Weights of a small image classifier.
Training: adamw at rate 0.0013, 14600 steps, batches of 64, held-out accuracy 61%.
Rows from block 6 of a small image classifier, named by matrix and row number. Rows with one number belong to one neuron. Each number is 500 + 50 x the weight over its row's rms, rounded and kept within 0 to 999. All counts start at 0. Numbers have three digits each. After the name is the row's rms in percent of the matrix's.
After each neuron's rows are labels from the 100 images, of 14976, where the neuron reaches its highest value: "responds to" is what is common among them. Only what is clearly more common there than usual is listed. The data: flat shapes of many kinds, plain or patterned, on busy backdrops. In brackets: how many of the 100.
# fc1: MLP up (model.blocks.6.mlp.fc1.weight, 768x256), inputs 86-171
# fc2: MLP down (model.blocks.6.mlp.fc2.weight, 256x768, transposed), outputs 86-171

fc1.43 053:469452474503456584466430467482475488525517472546536525505566586563558389540473427502436493519413478450480555418589497471507458475510502540568476446546468538482409427416475584455511582472505495474538526531524499509492456502458540503556477556560472552546379385
fc2.43 045:440468451496550518502500500520496496478445539562493533462465422460447609428527515560492515569490490492417519525543476434507587519518430489536503531459456507471494501518516488534450524536565569467492437537483506431456527501431542542477537502454459474472498519
responds to: heart (35); largest shape: heart (31)

fc1.484 050:502513395470472444508567483578490512540456605536565543541525453561466472582501542450533476486512504522522517460489533541431605543550482381465512510447540469487462500516469482496495441521565578509523541547479514433467438525516481523618391538508435456500548524
fc2.484 044:502502592480447560489533509443533524411505517502541577571535474462537501513486447437525442500493576587531545511529568490517419453524440465443367516524576512513495501550487482565486372580583525490432455592542537506442469495550531532435552490469525501534526431
responds to: ring (43); largest shape: ring (41)

fc1.346 121:441567447470475576466503411434517489551505537529511547449457594562535494539403400508481459506466447573424504512492431508475534535473534452542488495524477521383427415530431469493529574534542511604616596512409506500512445513511492521424564556496506473478406512
fc2.346 103:508441531519465445593476571495522457409448552505454554501588488467456405471484565480507456517497508553569449521583552510476495502571517426538447555563457542538520556540560505496476388639420443466480430536457442512554480517451459406551424468519545471526619442
responds to: cross (45); star (43); largest shape: cross (31); largest shape: star (27)

fc1.758 112:521626476466345466434460490491477525512509564533447495450492524528617424528495490446484520415502495533460498501513589596425482489580417487487498444483470458450495505559539525466532433462531450579399491541370496519539398458502429557467533552505469475552545514
fc2.758 107:574441609525562548548399457517543501539555480532562416560504427500525502434511521555541512521477526461565453525469409480520555442473479599487472511503474548544558414431419533511444577565498513463471491461549419540497539542452467538505544447467546506505452525
responds to: gear (76); largest shape: gear (74); count: one (48); cross (32)

fc1.148 117:524386443468511523559581455379569476549449497419583577508472475498510443519384444434431416488521489492537508449487486491567502578496475423517541567486567486476389536445502661570431509501497530439546413416500517479448530541590458594481472496476551468474560469
fc2.148 129:540513538544585552470499504455498469538460533512448519527507520468521571438503492439530527542434498443467474495510462487473509462470595485529591470501450487485527475527452535537503550502533433611488512552483481481580439542446562653509539490575471597417502520
responds to: circle (94); largest shape: circle (94); count: one (66)

fc1.151 052:487520554456506517518561429511512557505482446507467496425451588556519442487489521518456485549567531486480601522524418484491566559499447496470519538447521565510564511549533488479547467511577435545512564553575498486452441351520577528507471622479537528613513450
fc2.151 044:458471451527495457513554483480559491525518506484481476498446449537505630498514526532500552521450539459586473429494491473549400437473464523405569469494545410512482490453466516530486531560594445562465463495482578405534488538432510467414529495464530503488476523
responds to: heart (53); count: four (43); largest shape: heart (41); square (38)

fc1.651 046:475437518475608430543440489583505471483518512462452535465453481487515531569454515543424557589497408541462430503574412430538541553522527446571553426543501507552500496484524465466502516466420581552518536512465402442456450481539490519582509542544471445546467470
fc2.651 043:443510472489529565559483509470593491549446562543564508506461384465462447468503561429558494508572493481489512376490577544514415517469542508489538482447506539480508436464567504441416520517488544549586497466501538447499489489471500501497478479488495529394538477
responds to: heart (44); square (40); count: five (40); largest shape: heart (34)

fc1.524 056:544507450417552434444550425579477522473489620520509464386590503559465513544453481302447504418482497594540465483535558401450575458525520512561513567591557545502468574498501562506538438546439512570570474452456461527384475536494494466509500502499402517490546464
fc2.524 048:489455519462450551488508588445536517526429510519492468504490513461534642553510451427505434528414603450539617436464519497528515463573375519473497569488639356555441491541483472507526386490582523563527488469483546463567492515459510466474511580524547490463530555
responds to: triangle (40); largest shape: triangle (33)

fc1.764 051:482460581482547484500525508544475439502532495485507551481467514442471471513470473551581512514514490492516549427481488510607495544567518597475506562435470512443465454521487433516472601508549532536457510552486472435498484470470580570524443494458432463590438492
fc2.764 047:516485442497493533415510502547478504566518511536442483490435474554518508553606479527471506500482466492478470549456477491561541513509422515494469557515538439434478487468481511526483514508505480502539572414456520457461471443485435641450547475519464641353477534
responds to: square (70); largest shape: square (62); count: four (44)

fc1.444 044:517466541500487413520504344517556472553603527503511493457530555449490476545525515489445524514397395587512432447467480548536585598490424491573517475447485588455546509483458544413567619438479531481460492612474499442540541524571557520560517535380592552442430467
fc2.444 037:493544430488491544528469526534559559525581545403533475494441406513403590496516464509526528620501571469514604466540518521556578485546586603515401471501535566480408518525606531545502456629476587355550525525494576395482477488551492448436470469476515511545441523
responds to: drop (33); square (32)

fc1.117 143:566526520460513407529607467610408528479584506611472546485455475556536526567475458513501545557461499537479465455516475454527543472454428472408509569385562504537539559495465501422513503493502494576489560403520359546482558432484468536530486602475518476530428579
fc2.117 172:397494446456555498514445496534541415569487494552419436625544528496583439523438490511529468501480549537586559486543487495483494465476579477529461532494485540518520508456553541608439479523508475414597431558423467509525481506376460609409608458479572457505580495
responds to: square (54); largest shape: square (46); frame (44); largest shape: frame (33)

fc1.382 117:558525473542486556471493470425481512526543517461506522429469497481472435431420490450461513419491485494508415431471551489491394585554461490482507532541507448337459528559489511449565543495530522564436534506454471453510475563552472622546453491540468509415480448
fc2.382 113:379539501435424553512537480506448540419462446456468494430546466561509527591543523490501423512525509576547534484490492544559483595487568510549486435557463461490508496472595513506518449511479485497456557558455540417509575448510598554481625384442467538447568495
responds to: ring (79); largest shape: ring (75); count: one (54)

fc1.28 162:456576415506456557459463429488563479493546477615518513505485470435566399469534436522560512399537523614519538497439525537460544458596449489513500455447509492429479418476583516464502415479570488478463513561411459538452438510482416528441575525470492346517563494
fc2.28 204:456468521433524453470427461476555485498515477559569463524531391391596471420568516482579454454537524540565531484456515469541574437515546529535463432514446501489546428444513596500470537528450500455555486542489516434455541475467498530478585456432466473472476469
responds to: gear (100); largest shape: gear (100); count: one (68)

fc1.762 117:542475491518522496512522483453479452512525513475502477413533507512518394585422499420451490445457490462495414473527483553473387576631387488446510584488571450441498503558538544435586497461428570604506491408490455548488511541553501576553431557520492535435555569
fc2.762 133:419538418467383504494482516544552560481499501432530475523526438489543544483547537500501460588548477511565593478474515509591502549510521478524519439475464447492496472453474576468474526494481555436499524522489567430468506475498553569446559409473459562476480467
responds to: ring (53); count: one (53); largest shape: ring (51); crescent (32)

fc1.691 096:470537463520392572423507530451521462507505511452483499505491651558535450583444395488470425481457451472454538495462415503517490566518458521524529502527509455401446444527436475496527529552537578617534598461392492506501433523490491520452411541554499510487507521
fc2.691 088:499545604512518469551454509516542408458459483490432522476539529466550484439508532478501512495509570487547468547470506491483520431526484461509464523559479532600537548518515519551509420637448518458436395559476475515511473563427479337561464510514531529557585469
responds to: star (59); largest shape: star (47)

fc1.5 143:541412502395540397533561489476425568443420451565553548508573482532523510547512513584456499591505468618502454463544506449569535498475513435565459527513529559578469521410504617505451525527503503403560468531473486414443573429498474578474539518444552505517495542
fc2.5 198:476548457554473562465441539519635457548538488521477472615460496519584492425499500395590508565534563426558524494466486605437540506534531513387470461457478543426499508599555504632542445456582519547495493507467501558581412571359506598469493497522548479507551450
responds to: square (48); count: four (43); largest shape: square (40)

fc1.467 179:538436478514562532551512445435517442565467518447535490537523468493526505464463532465463474526474458482574487471469532453511502490490562434500531554490541523486479488492512616542462557503561519474508446464501510496485499527540440556457502423517516536499549478
fc2.467 209:556480491516584590466505474505512475567488513562492490510431490455522551519497471542562544475465515422457517502517463490506577464473527520502546484464479495495484470482478503587399550491534471547549499534509487448545513543501553637414589554475521562430527588
responds to: circle (91); largest shape: circle (89); count: two (41)

fc1.311 137:530517435479555455534554504476479482492535528479457554421502530486478426627431462426435490435500483460441432470504490493513449592544432485492553545458611456433485526605557523503586526512429517597487504463494528556482520522545510559561386582506493510485514519
fc2.311 152:409485446455467512465458497511547570491461494452457519540530480472551541470584551521509540546547491483526560478508552542548488538510550517518493431493441484537524515455472580477498537487521499399505528561477586395511489494456554593433521419510509561519470454
responds to: ring (59); largest shape: ring (51)

fc1.537 048:444482596447525516516465564551638543442517503569437490404501517530477406536488513519456529538526444449388546556428407461434554464564447489493507517442465574493571531487490519546415588509455467560575543518447520496558513470488509553596434482491483493411378490
fc2.537 042:514466481485533477496551384447490507528455544505482504520516487412535467436509539496485506467432449527505450488577545499519468476523373566533527524464477397572604510549465474472579580510434526558492573470373521490530497537484507527547409525481499479483403379
responds to: heart (66); largest shape: heart (54)

fc1.205 085:545438529556521524515522482461517548474457586520438522605549618586537487487455453570508488549484513483524486466546502454535512504504445461506512534431503523468455523528516427443430585456606455508532434454452456594492419560458437523518459483566552435543409458
fc2.205 064:492463529541451487565453522608491434473414523563442529524474489456469466471527516486439541458462427576474490524620604538410498481559529480505399481577465571476423450568469512539521429486495375544456536523464486495575518456561460619406503494615544512475651500
responds to: count: four (43); frame (35)

fc1.110 128:499531460507535513504494535415460521557502498429470529449462508458473465528434486369422523441441484451463407436473529537434355563635481503468515540517522461426485587569498526517602479461511479598425507438488548555523509564537498582543382512548510497457569391
fc2.110 152:390521493441436531496461499495512565481488482431465503445552440524512564534567596508509504572555477503549512490504512548498516588512533553500501433558460467542540517497514610474514509432483486469474578548517600393537593449478538642482524400488508563468471477
responds to: ring (77); largest shape: ring (75); count: one (52)

fc1.492 124:551588549511363543471465465480527576540523569573479481467446461435529463503521492490501430472481406516412488455517535570510500500568498508465383458541413469437460479467465554456511493488521477519466539474431511440527441421548427526372456513556526515508533451
fc2.492 137:510441525500517509565473535499522513466467444430541447574545509505491505470487549547460532555510536429628485472482472444587410443499445463492517580449563531604525565488486523511452520527496532392449462455526445572488496572425426553564453506477606497545484517
responds to: gear (36); tee (34); largest shape: gear (29); largest shape: tee (26)

fc1.280 047:469510489610578486523527564539500486529546473550490503533541645495461414480415434474583508538485542456482535494534467431501402504544499657450497526489539539458420425526494518492499562488522588538466502548469477546541487553455496499512504560480463600495420537
fc2.280 037:478418451559520544531510467471605519598432564579548449492504493527502518450550564587510520511529550581502448450495504506565580501483483508470457498466477483581524521475441482450545543490510494441454546497524563419516502442449511490495485518418468504465523487
responds to: square (40); largest shape: square (34)

fc1.451 046:519474510476471500502486496513434590535437498505539516519571463581531551434500502511463458547507596585517570459405521581454471485555506533451529579446499374467535415484483452540473588523529451534476557512549386451464465563552518532556525478516491532550515557
fc2.451 041:537535509466517473450479470438508445427500460532556456493547567477484528511496550493542478554474456594528431412447510460429573542512571506451451508560506514555489451471645431486462398524555509489526486409497439537457484445510530522521525476543531498464482537
responds to: circle (71); largest shape: circle (68); count: two (56)

fc1.283 045:373456553488539488482455563451501540467578513488519475437455453548477471489547532442553608519451449537520434501502524485489490470507637493545406527530503532518469513479457582454539535557517502547562495584466496497501455457455404481513515559447508487562471550
fc2.283 043:477432384625528454466509517447521517482549431491490522522474433424481541499554481522508482617549525435481548475419466446568519471454523459546460499426409470472459551507466493490473475614529515490447454528535508415570504485459556459467610424492568508473497527
responds to: triangle (56); largest shape: triangle (48); count: four (42)

fc1.34 115:587468567476552404528525519471428539485425594513468510603518515543521398509484498489428452506477469497451538513467612490471515429559491500519416512520511580564524511510498543500427455432562496512480442465473484446499438455510528529431395524517466529510500544
fc2.34 136:449531444507514425451570512449535405503456493535489536448548513474501477469454472438542493528519549551507462421459417523482487601488539420512548522512503407409523516544576551464567524572463459533492521592465559506407496521416546591564509488403439499375523513
responds to: triangle (53); largest shape: triangle (47); count: one (47); ring (32)

fc1.590 097:526582450453514496454493431499508609577542488548449529517525572539643376420414442516527493488515510497524567416505502471536447519541471472510495487470468574469533544476541500547424503493484466505510436547363488514562460530440440595468559509432560486564440452
fc2.590 099:444608481519456473525491495533530462607486546576576451546452386461491441416597443463539520442483423464501489491492504491525501477602558485528379474497415600496495450534487548529479501503478506531462506478539527469523487482494474620473516420469504448489513457
responds to: gear (44); cross (44); largest shape: cross (37); largest shape: gear (35)

fc1.244 144:460455500461483567545499444477463501484476505515538507406439468517450420624538507523496440428479486570487520528472485481539513573533433488530483553533533567523413473502489545492464467511483553475476558462531540404501604454621482519434590487500534447531480523
fc2.244 191:543484587596461591483448516465591526528624465441508463569501521528505443496450529527518487438525584475597498510459489550523479525396414577412572555501543490479447490500486490436444508493405526422444547423518453609487463533537474500545508517488509484469496484
responds to: rhombus (43); largest shape: rhombus (34)

fc1.293 159:502618433481479570433474428525546495463553470559467486501520524557595423466505475504547537428531481616531480507455531554471579443572424534517476439473550540448497418472555494470534446486596489422484466608377459572468441498483433549413575532466468379579557486
fc2.293 199:483507525475465485507403426469529505532526505580524469513494406408549461422553495511562477426512498574529501525463487471533561458504525541568445432576452520466551415439508573466461508527431469459537546549491550423462529431524462478486613434444478477450489472
responds to: gear (97); largest shape: gear (97); count: one (63)

fc1.265 104:441429569513435556479563483499544535410477446459569549493420523614520516584537474465517407517478464497439561516463420530515490504444500496522528530576452499514373477417427445509454510502495563531504528523462538423509530521554491524457520488558503452494466472
fc2.265 096:474513518484486537498459494506515547416555483507459516449512480458491539435518609503531520501512503493538454442509579519471515556502486561499531545513468470539526562536492531483510485633563504530463521558455514435546531543416565729546511538458489625446511515
responds to: drop (65); largest shape: drop (49)

fc1.517 133:468439531484528454554545528580489468438572462537504422458488522619516517579481504506459548586476511448558480504516425454479453534464447509505529581440540558478483497549452498445533562469544526540533547409513413569520586490562465527568456615487489462463412566
fc2.517 136:451535492494499522449426461517573500583512502544476485592489515472628351442481419469600482440531571489548590463481529494506520444517524538539471442457497510463517509441555469593431490578491494419507429554472485527496435571420470458441516467451540459524544469
responds to: frame (99); largest shape: frame (89)

fc1.201 101:471594517448500452577487465450549422581460564481515468535539482485537533471496569425463509427470481523445506516459544579437474527517563468555457528560440521576536536441528549483508370466469596502460434493516560532514479518516495564463386527619461571458571453
fc2.201 118:464525438493488473515547536453567406472426501507578466444492406360441505516556458460509465478544587574530483475462532536505569486536497449545501550486505440453430473492560552532513465502568547540523497551502519426401521491495528624517552477460426438503530489
responds to: count: one (81); star (80); largest shape: star (77)

fc1.396 102:515491517519523574523491434395533509595482573495501518467467573500412469543449475554475433467448434489516447541487413527480500521514447543535495505556444526450462389531437502486492537533489450552566517474398534440517485491597485534460438489526496529423461477
fc2.396 085:449434595459501513528432525506484499411548532495427475511550507522590402466504577499471471456542599514570558552528494479421423481471400542511537486485526585531501517548447577487495577569419476426372502524472460627549483509421424539557527493547503460540464473
responds to: rhombus (32)

fc1.585 133:420529493557388532516533469494544504508500581523541519401410466514492468590535437537511477430491472470432496506469491538499582568518438473524429511566470513459363498479443521448504421495468531549523600464468504388558548509571501540423548530569517467461527560
fc2.585 150:546427559586477566573490519477521521523523494454548478560479492512431541417501594505507550530412454459577451517510501508535448522454480502506498608479470467588454573480405553462456528561534508428498556427565461545577495594562536691509487501567530574521522482
responds to: drop (73); count: one (73); largest shape: drop (70)

fc1.143 048:495453532459444502535554499589567488465588447456596537559533510444535539518538502431547485448476502408535491568424491651460582468459532491516509460577593498489549563505549474538419487477541540443386569480541561562461435467593470467508570553487516475488562522
fc2.143 041:480558481527552495469508496449536501545519598466509510457490471589447478526521441441430472515499490464471491538560511487499454486510533563480609413573491463468509472526600520513484541475471482566498415498548478417407438610496559549490518404509403592503492543
responds to: count: one (86); frame (40); largest shape: frame (40)

fc1.171 128:408506469490620515510574497493432544540517459431460516453574587595533514504469473575524559538489494464528613447537433529492428464429506414579599503457482540523462501481587499506398449520544505483527391502481449517520582545478434559518545487493462451457530576
fc2.171 143:519486547511475412490508539602549465611445482504510512676470469415506485525500517474498452484464540387547531499538477520566505451520500483432399571507533475570488555520509499581474471567453501492485448455482463537467435501475551449451465498488541553548556504
responds to: frame (47); largest shape: frame (26)

fc1.228 125:524447643479525566527478474434457512439383525514566455591497551446517536459561527542468543555492420456483507543466427569553432454486557493554452533552417518545471490465496551504447491514537532466442543467451490446541507491571487533475517460553529491488547411
fc2.228 130:509578423518453529539528497531488520515629459508474441372443493535444558512518495538591572409517516520505473565505566560382607559536430569457500444508515473420504469508482435380570449478476480529499532517563484477537570485463510550520549545473477460445457571
responds to: drop (49); largest shape: drop (43); count: two (41)

fc1.127 071:413590451416419444505521537500441527500555436520441514535515549584547461570483413463484386396529557567473496459486411588479515451528478542494542474502442559516425470466517468565550404449475549491531556471511461568521511493537478509516530508590523359523550500
fc2.127 061:480525564501509497405487533493473459519466499529467492593512559396495647509503536462488476514475589486459490512512556537554527453395400595512512557540571432524468476453484464529448414502547514500519553532499502453461445509439538596471507564500428552404586609
responds to: square (88); largest shape: square (78)

fc1.564 121:508506438513532530457595486444458507547458559555431628520534569557481497559360405460497501531493489551445505430545421442499463550484548408490555532418524475431399530513526492518509513452488458508587455523388511491505469500523416536526494499559569435462517533
fc2.564 136:424495539454405428390546573551512535524468363439603555502534481481515601461509590490495501529579492512554560542297539525534493496414501578425527484572403481526516468435430532512461505502443571452457520538555507455442495499464653605561488485444399580482524538
responds to: ring (59); count: four (50); largest shape: ring (40)

fc1.735 093:470488523534455546507587511454554479508528478446505513458527625629529445541402434490490453469492490457557554535509409483521533538481475504514573515538458495371500431484488454514474488532574539573560491506420490497503401521510479532475510585531470495433513546
fc2.735 070:529502574474471444629453511547531420489455522468501461567535475492559471505495540440476463446512543489532463534500526479487447445510533480462483494514479539522490549508430544517499512656437486542374474530525486523545515547408471336488469495497550548557576499
responds to: star (48); count: five (46); teal shape (45)

fc1.202 046:439542507462447468488551569452485434449523512446471600602512566482499525574567540618534556543465478539511534434485516597520528521568499449459561483524530556410585631610476446539566536420428474525461552539569512393465524545555430476539471472455524492515539496
fc2.202 040:537468522535488520434522485486550536513521479538482452489544451530547555412459486427547428627496519551576537475475439469515470440452543457531532520482500470627492487466520508537383512399605486452449452460465494416483536424487531515490480485487463557445433416
responds to: heart (41); largest shape: heart (29)

fc1.518 103:511403559443504436549506480543503528442429577545518527560532483505469569459529604489468540537455469571557438524466525539484536456512520462523411514571439481601529452476451569472526475448528519497549490477512451435514470479515524583454421561568441539506549499
fc2.518 121:391523458527524439469569537442560398563451479512513514480507526474484461459486487418551464544491520576534492445417468499468480562498530436516525516480515397415474482552566544465559503558482498556480477592447546526451439536426535545499480499495504542423554477
responds to: triangle (86); largest shape: triangle (84); count: one (75)

fc1.436 105:570565592490413445481563536575465551428566524564472480522472566534545541486492537514481623439462466499523520484456512578473546447470437500425476490439535563516603526510452472400452399471480511476433531434485408591494479518451517579513425592504451476582504526
fc2.436 107:550448537529482515521510499476540467546506460488484484546601514475437433561421508582487393544513585528602516523506454426543494513430502540553526552547554519500490462443477545460331508546385450373522479494546511441442562512492469576526586471478550479435511545
responds to: frame (95); largest shape: frame (91); count: one (68)

fc1.399 047:525554382434440478459618561503555503503430415508500450477477525491410519532509556465435515467549465516476547575536453567467419450485540457508588503533472583492474531496471460406581482467573470524460505443525550473414458601483471506520479551559532469501513525
fc2.399 044:492487470617508444488548501497480440578507492430512478499454423468522650510586513364480491529510522504466553427566428442542491431499513541454456524445448451457484552440484384494486459518485409536463504473560591463524472496454512595561472549524455549508448474
responds to: heart (34); frame (34); ellipse (33)

fc1.123 052:516476426500480504555613569554556533447518472496454516404436499469431661578549511533466521490571487541455515540506449502497502464539485484495523547562493492432478520516430381421523515497420498534465563458492556462516539533536519484543468500482499460397542517
fc2.123 042:489468575519521470501517505413532506528492489458487486492521562504492490452420483486537481537463528528470555494500456510470500476551518479521451516575518458518504530521545498422483573515488512600440514563493570454528527512453546546483466515478485547492473386
responds to: drop (52); count: five (38); largest shape: drop (35); heart (34)

fc1.183 098:519515529455525389503573451520495459532501621550487494552511574518503361541497487520422500490473431487500511508457492427496491473537435466479459576510564552554484480520478588466424526420480539494508473453525480459473461464574485552483419531493481553539503562
fc2.183 092:475546558475556457559536483460486493432454470570469461461597456471521464507414466440486389558571603577532458414495386487441467568456540464547543494534496466471519482538543489537525534545443530538526447579440463457455504467409520610584517470416479495478512432
responds to: triangle (73); largest shape: triangle (67); count: one (60)

fc1.481 109:508506521444515375563491503498416537524442570491491513610491424527517488464555499418489511489451535551485512526493572475490410404548476411499468541474472487605549526489551590505524459443551500517472474476503494518574449511558531542468422492582425575510517507
fc2.481 132:478521439491539381511558494484512394538478491578508512463524504448480458436495485468552500565524561567535469445472462470463495548532517441496505486464520463442505500580519560459505510598566519547471518578478486511402516495415507516542513540423433481431530586
responds to: count: one (78); triangle (55); largest shape: triangle (53); crescent (38)

fc1.51 045:512465518590449539467485527543589565423501478502513511496530542520480425558475474547446574478481402443498554587487470550463465480507476501510541406590500449372562519589447605507466551510482519539535463533453482587458476526556512572535511506488469482480492502
fc2.51 038:392521523492479518453535441478505570573478470554608434525495446428510551481527527374564504531591555579476496485478537487535528424467478544502553520525483509606513511452528583530439487549520476469539491493543513515472420412454605594574500546584491552511554535
responds to: drop (40); bar (37)

fc1.116 114:479528392515540481511551458653584399522595486589508476520463511546502464616439427510534516502523514587543471488436398520419600501504557499433524495451583519394468411553487462504528493425471500526538483492548404523458554477537467533495584541452508371554513557
fc2.116 105:520442543422483516524510486431469511430518409448529425461486397498539455474566537439487518360533465498558504494488613537510531448598456581541447499534466531560569519499491430532537454583516594500507492505607492437520606587463482601576498497431452494567530462
responds to: frame (78); largest shape: frame (77); count: one (70)

fc1.711 162:539405456514580559552542465491542401585475523448550536549481462505506472495491556487514529540478471484569506466463523457503489504523551468508543541454567498483467478497501602528461570516587505448529472482501519515497486554525462588402445464535531502491557498
fc2.711 174:511477468499580581457481504523496500559486520520464506514462513490517583515506473527523546496451546465463512527519465522502567461482516532506600451436501519477489473490472477605403526464582443560557499526479490460551510534483547664428574551498489555437535593
responds to: circle (91); largest shape: circle (90); count: one (50)

fc1.423 052:486535564448508550494523596552550532538549456570558469534489518503485542527570477534468481461557538566426514471502465516508519482458545468468542515553435517460469551519501461412452523550480537448466524462512505502557378478494458566475521506452386519611543487
fc2.423 041:459458543527529516422553531456545576521475510577490575553473541466523443572450510531574478423467527553409537435448533530562429502482390486460520462534512498533486408468479446546386459483495500483478514509528448482527477448478512632487499441487513594394556480
responds to: square (73); largest shape: square (69); count: one (53)

fc1.15 121:463511443429506493513547510454466603498446553485499474556501586501615577412521562559573481498497429441501578519470419554532463466417609454571445485497371546526492528415568519527444445525579536434537527566408511444558474526476475511369622504490529536523605537
fc2.15 136:532585415506495422529548554552466527543625481477506456479474482580499517529467444476512566497507527403540542498488510498485517550513453520443483509416475560442538506597539405464559421463433520562523523428595431570524543528498567584566459586395481474490460578
responds to: cross (82); largest shape: cross (67); count: one (52)

fc1.252 086:474472546505516514440492471405493465509504516474529532475464583539484312567475404474417357412515495497511473430472463459498413464600444496517498537464542424413452392566580475500527567493495528569508463492455493524473451512552483524491494513540491529500506429
fc2.252 057:506507500420514463496479526512538444469475451543472459456565518499526570561429484473406555480560544453529457466463501462504542528462544502583462504577481493447541494460478425470495446602460497443539452588512514478472524534445530310549527593470531550481506528
responds to: count: one (66)

fc1.150 050:514414570523465462520451488503396532488544463464556499507556490594449513551609440522496551447562494482542493486496458618405545478485525471508562461451566556461509571530604507565473464471482514509523523473471535523530438524602455432525474535480459398567521591
fc2.150 043:495618525523407508515501629518496481531493503543544506583545471425453587573551423438442429558518513463431425522510456429517554516434445559526581464490530410466471448455459472626468515541491432563509594480533527495482446522464530557491600452458544534507491642
responds to: frame (60); count: two (51); largest shape: frame (45)

fc1.184 101:501451457457550488579540554574518397510525420519574484403511560586460474585469469494472470529518467527592457562473435457484515476522493509538554548520519567491442401546501504510477471517511555520458438464523392521485533443511489546571496475454490401489506628
fc2.184 091:501515593410417483499498488571495578542500413464579481548493479445514471492542564482513487385533499445499583544450554527534481410533504552432377507555484514596555525433454465493498474638475610473375499554548492525525448543448548424457509463448495559531498492
responds to: frame (100); largest shape: frame (93); count: one (58)

fc1.727 118:482515435424489457537534404576423500563595522629486502476466433468534453581465476531448493552483558529521505423521485464543486501464464452471528613426583441538489573516465554440529517461465504520564542462508413520452562421538446529497501613431501510461471623
fc2.727 140:404521445457477472468400541509512441456428475489449448571506513416555452485509537513520490427506526499583552518534511545521530454526526494522411522507467527531526502490534508625469466449496477412505458566440507560541485469452523573408542462496546489589549440
responds to: square (89); largest shape: square (85)

fc1.168 100:459517590516474531470516465434542546501553581472440514493518523622577431553433427481454391529475548575516524457487412487475464517455462504484571510490561503405466414620446495466554577380480513569549475448390448572496411490486454529523541529546485511491370424
fc2.168 082:521464519520502492523460526454555479466458485483456456463579486508502424487541452528546484486515483555535496498546556483440480513597521425550400475539446604493501495495551540509424393590478447476484460582542504419610529552467487459521506470549553502509588501
responds to: star (59); largest shape: star (50)

fc1.680 110:409476476506536564458498471471522508531501467459481570444512550649529399600469452488495409506546526529519546487519473428530443557480504476543567505517533509477452520483468515523448495518513512506479468587467577461535560540486465554458505461530507444512496483
fc2.680 109:447575488504483437436533612573507457590447461469456502582567551441514592497438558482468497514501537507524533471434516508487446459428539489400495575500469500493484569491470523568471469590470542451505489532490460465504434549413581477509481466484486585447542490
responds to: count: four (45); square (38); pentagon (32)

fc1.70 105:463542491482474475547627462462495602474444546593498578480558570571564565510483525544495462588491447598489489442531374576479514568420535441507516500489484533535463551528481559458493560536525481456525532476403505394498521486470464603474569570510487451416439586
fc2.70 111:489543485522460391414521563569510466445434515516427635572546555439491459469477480465519536504484448509566474478513568552464497524579490420454402513515507578471466565564446598506524432561517371486491545539427518468497438527381575576478454575516545504573579533
responds to: count: four (57); circle (52); largest shape: circle (39); hexagon (35)

fc1.760 127:518511602407575487535479434449450493562500526510439485576543551541553414487437500420441509433477551424448514554506526486433483404479478479515539515508544498568526556552591510574470438485520548517437401499432526601533422536481476563566420495600502515497556532
fc2.760 122:487521335469510428544514462514514456507491533517496522450414420388437471521562440471542522453502573498483483471531610413494521533566472472563552503461565481475462575462496592479517486562500456512500502514543562419492614488549503655469505531481493419447525576
responds to: star (87); largest shape: star (82); count: one (63)

fc1.626 047:500397479574425501411447572563544544451475545534531507556483471547429557496526492485443515544487498366493470484459421469520583498538549604464512485553496420456535512558367515508441512515554492546559502486443504531487610573517490520504411579545511503423566466
fc2.626 039:553509507479431491541439472483595489588467494431459539538455487401422465510584556432531449455518478514494502445508528425545450488513570591553484519494530466577526456528588428379510473480427474480419505524475477438486438484422581579553504442568478524514391491
responds to: drop (56); largest shape: drop (46); count: two (42)

fc1.591 115:460573476467491457572499512436538434522436572497481468565530519520559560513484543396476462434461480512459467541460528580425469461498549474520474499526453499587477563543523613496533393457526570489461449479472535517563405540545457539447400487544425570475574442
fc2.591 140:452533381476448472539524513454556408468463416488561441448485406392494517495550497441525480450546642503517528513447538535476579465517465489535499533530501462428428473472520584476544447502524595519498496506519528443400517568454524590503563497481440395484559494
responds to: star (82); largest shape: star (77); count: one (73)